Rows from block 5 of a small audio frame classifier, named by matrix and row number. Each number is 200 + 40 x the weight over its row's rms, rounded and kept within 0 to 999. All counts start at 0.
After each channel's rows are labels from the 100 clips, of 14848, where the channel reaches its highest value: "strongest on" is what is common among them; "loudest" is the band of the loudest frequency at the time of the peak. Only what is clearly more common there than usual is listed. The data: strings of digits, spoken by a formant synthesiser in many voices. In brackets: how many of the 100.
# conv: pointwise conv (model.blocks.5.conv.weight, 384x384x1), inputs 308-383

conv.375,186,209,225,197,247,274,189,227,195,230,221,188,215,240,207,256,245,151,171,253,261,212,249,248,200,162,138,162,210,241,181,142,163,196,231,192,150,185,182,133,169,219,218,181,263,237,251,210,209,252,246,224,196,243,109,226,186,202,132,239,155,144,241,280,271,174,196,228,199,242,281,183,154,178,211,231
strongest on: "six" (89); reverberation (60); last digit: six (53); first digit: six (42)
loudest: 250 to 500 Hz (55)

conv.140,200,219,233,170,255,174,146,203,206,197,223,231,212,194,197,239,188,214,228,177,172,187,146,185,251,290,161,184,169,191,278,236,258,164,245,191,236,175,286,214,216,145,152,218,227,199,176,200,205,273,255,237,203,228,166,235,184,241,230,231,232,226,176,233,200,209,126,131,244,142,195,200,107,111,162,215
strongest on: "nine" (70); reverberation (60); number of digits: 5 (42)
loudest: 500 to 1000 Hz (76)

conv.246,210,182,196,212,205,160,221,209,211,137,161,199,124,274,204,163,221,153,169,227,183,222,188,201,133,148,199,234,199,214,165,214,251,222,167,223,204,267,252,245,239,200,215,204,215,283,180,166,225,136,190,165,173,225,242,212,208,151,253,203,201,235,171,180,200,204,185,184,260,185,159,195,167,192,198,237
strongest on: "zero" (69); last digit: zero (30)
loudest: 500 to 1000 Hz (38)

conv.334,252,240,168,195,176,221,124,221,206,171,178,205,269,217,234,191,187,207,192,163,198,211,227,213,152,255,200,211,173,227,217,250,314,235,246,170,249,199,233,177,304,169,191,274,205,270,216,236,242,187,163,139,210,217,181,207,147,247,223,156,250,244,264,204,235,231,190,229,201,153,191,164,181,180,202,198
strongest on: "nine" (56); first digit: nine (40)
loudest: 500 to 1000 Hz (63)

conv.113,248,140,284,206,222,197,150,149,169,183,237,202,191,165,175,290,167,121,143,224,223,290,216,245,210,132,160,170,201,135,128,211,194,202,187,246,227,195,247,143,233,167,247,172,195,201,213,187,273,216,132,201,201,280,157,195,178,278,185,216,204,176,222,214,214,202,232,175,188,192,184,185,136,181,262,186
strongest on: "six" (67); last digit: six (43); first digit: six (28)
loudest: 2000 to 4000 Hz (42)

conv.260,190,160,199,252,171,201,246,223,151,193,246,234,202,183,219,173,279,259,184,200,192,276,156,215,198,190,231,214,217,189,146,213,194,188,177,232,217,262,179,120,252,109,268,199,155,227,256,228,157,142,205,262,177,228,208,214,175,171,212,245,195,210,110,182,180,235,235,236,152,251,198,199,196,190,141,249
strongest on: "six" (100); last digit: six (45); first digit: six (41)
loudest: 2000 to 4000 Hz (49)

conv.29,199,217,203,165,168,208,264,205,214,250,177,147,208,124,256,338,171,219,252,185,163,186,196,236,191,171,198,186,220,177,199,171,169,171,250,190,240,195,246,185,240,223,153,145,224,202,278,162,235,163,233,146,244,288,178,251,227,256,199,208,279,152,187,252,210,245,247,218,148,244,203,244,221,171,230,226
strongest on: "six" (60); "one" (55); first digit: one (26)
loudest: 250 to 500 Hz (45); 500 to 1000 Hz (39)

conv.89,197,260,133,144,229,243,214,249,168,140,168,232,226,227,183,211,152,166,149,161,235,182,242,181,152,197,190,208,198,162,144,206,206,211,151,250,240,167,256,249,183,172,154,244,262,190,208,145,247,191,206,159,136,136,181,173,281,200,233,241,153,224,186,210,152,186,227,235,142,182,182,164,217,192,243,220
strongest on: "zero" (75); reverberation (64); last digit: zero (62); first digit: zero (30)
loudest: 500 to 1000 Hz (58)

conv.5,179,176,152,240,292,242,178,207,149,199,222,203,201,240,180,176,236,210,233,199,160,198,185,170,174,216,333,121,155,206,185,235,178,213,226,168,233,186,200,202,223,125,171,181,260,157,176,186,121,244,162,176,174,225,176,187,173,235,169,109,188,186,201,131,250,193,196,185,185,225,189,255,172,152,205,226
strongest on: "zero" (79); first digit: zero (38); last digit: zero (37)
loudest: 500 to 1000 Hz (41)

conv.56,207,220,266,243,197,175,215,208,208,196,227,224,155,182,223,193,197,192,181,228,257,191,156,203,208,222,212,200,250,125,173,175,174,184,180,279,163,183,196,272,168,171,258,249,206,180,212,198,211,103,193,237,218,209,256,228,263,263,210,172,197,171,180,142,213,199,226,220,188,173,194,211,189,159,185,200
strongest on: "six" (62); last digit: eight (30); first digit: six (28)
loudest: 4000 to 8000 Hz (50)

conv.31,185,226,91,189,187,226,200,291,170,237,209,207,192,257,185,192,224,167,159,223,149,264,162,199,262,158,241,177,213,174,232,212,164,217,219,136,155,292,197,221,168,265,159,185,139,247,203,240,224,196,196,160,164,147,166,229,245,190,221,131,174,211,191,204,218,170,176,295,204,211,214,130,231,140,184,239
strongest on: "six" (85); last digit: six (43); white noise (34); pink noise (30)
loudest: 2000 to 4000 Hz (37)

conv.136,254,188,214,185,189,216,214,215,215,228,194,192,282,222,208,255,229,219,246,230,260,279,221,271,175,203,171,210,198,128,210,223,180,186,217,107,228,247,236,195,215,225,176,227,259,170,256,185,344,189,219,197,190,227,163,214,189,180,173,186,191,170,223,174,132,149,181,189,259,241,207,233,166,225,188,213
strongest on: "six" (57); last digit: six (31)
loudest: 250 to 500 Hz (54)

conv.270,152,255,169,158,210,238,189,139,188,295,175,201,206,261,218,219,259,238,189,201,169,125,226,179,225,207,208,220,206,175,194,174,213,190,249,172,174,139,274,277,162,216,203,210,173,118,93,202,214,146,177,181,184,123,159,272,189,178,182,164,213,246,147,197,203,189,216,176,174,197,219,196,278,187,219,212
strongest on: "nine" (68); last digit: three (30)
loudest: 500 to 1000 Hz (56)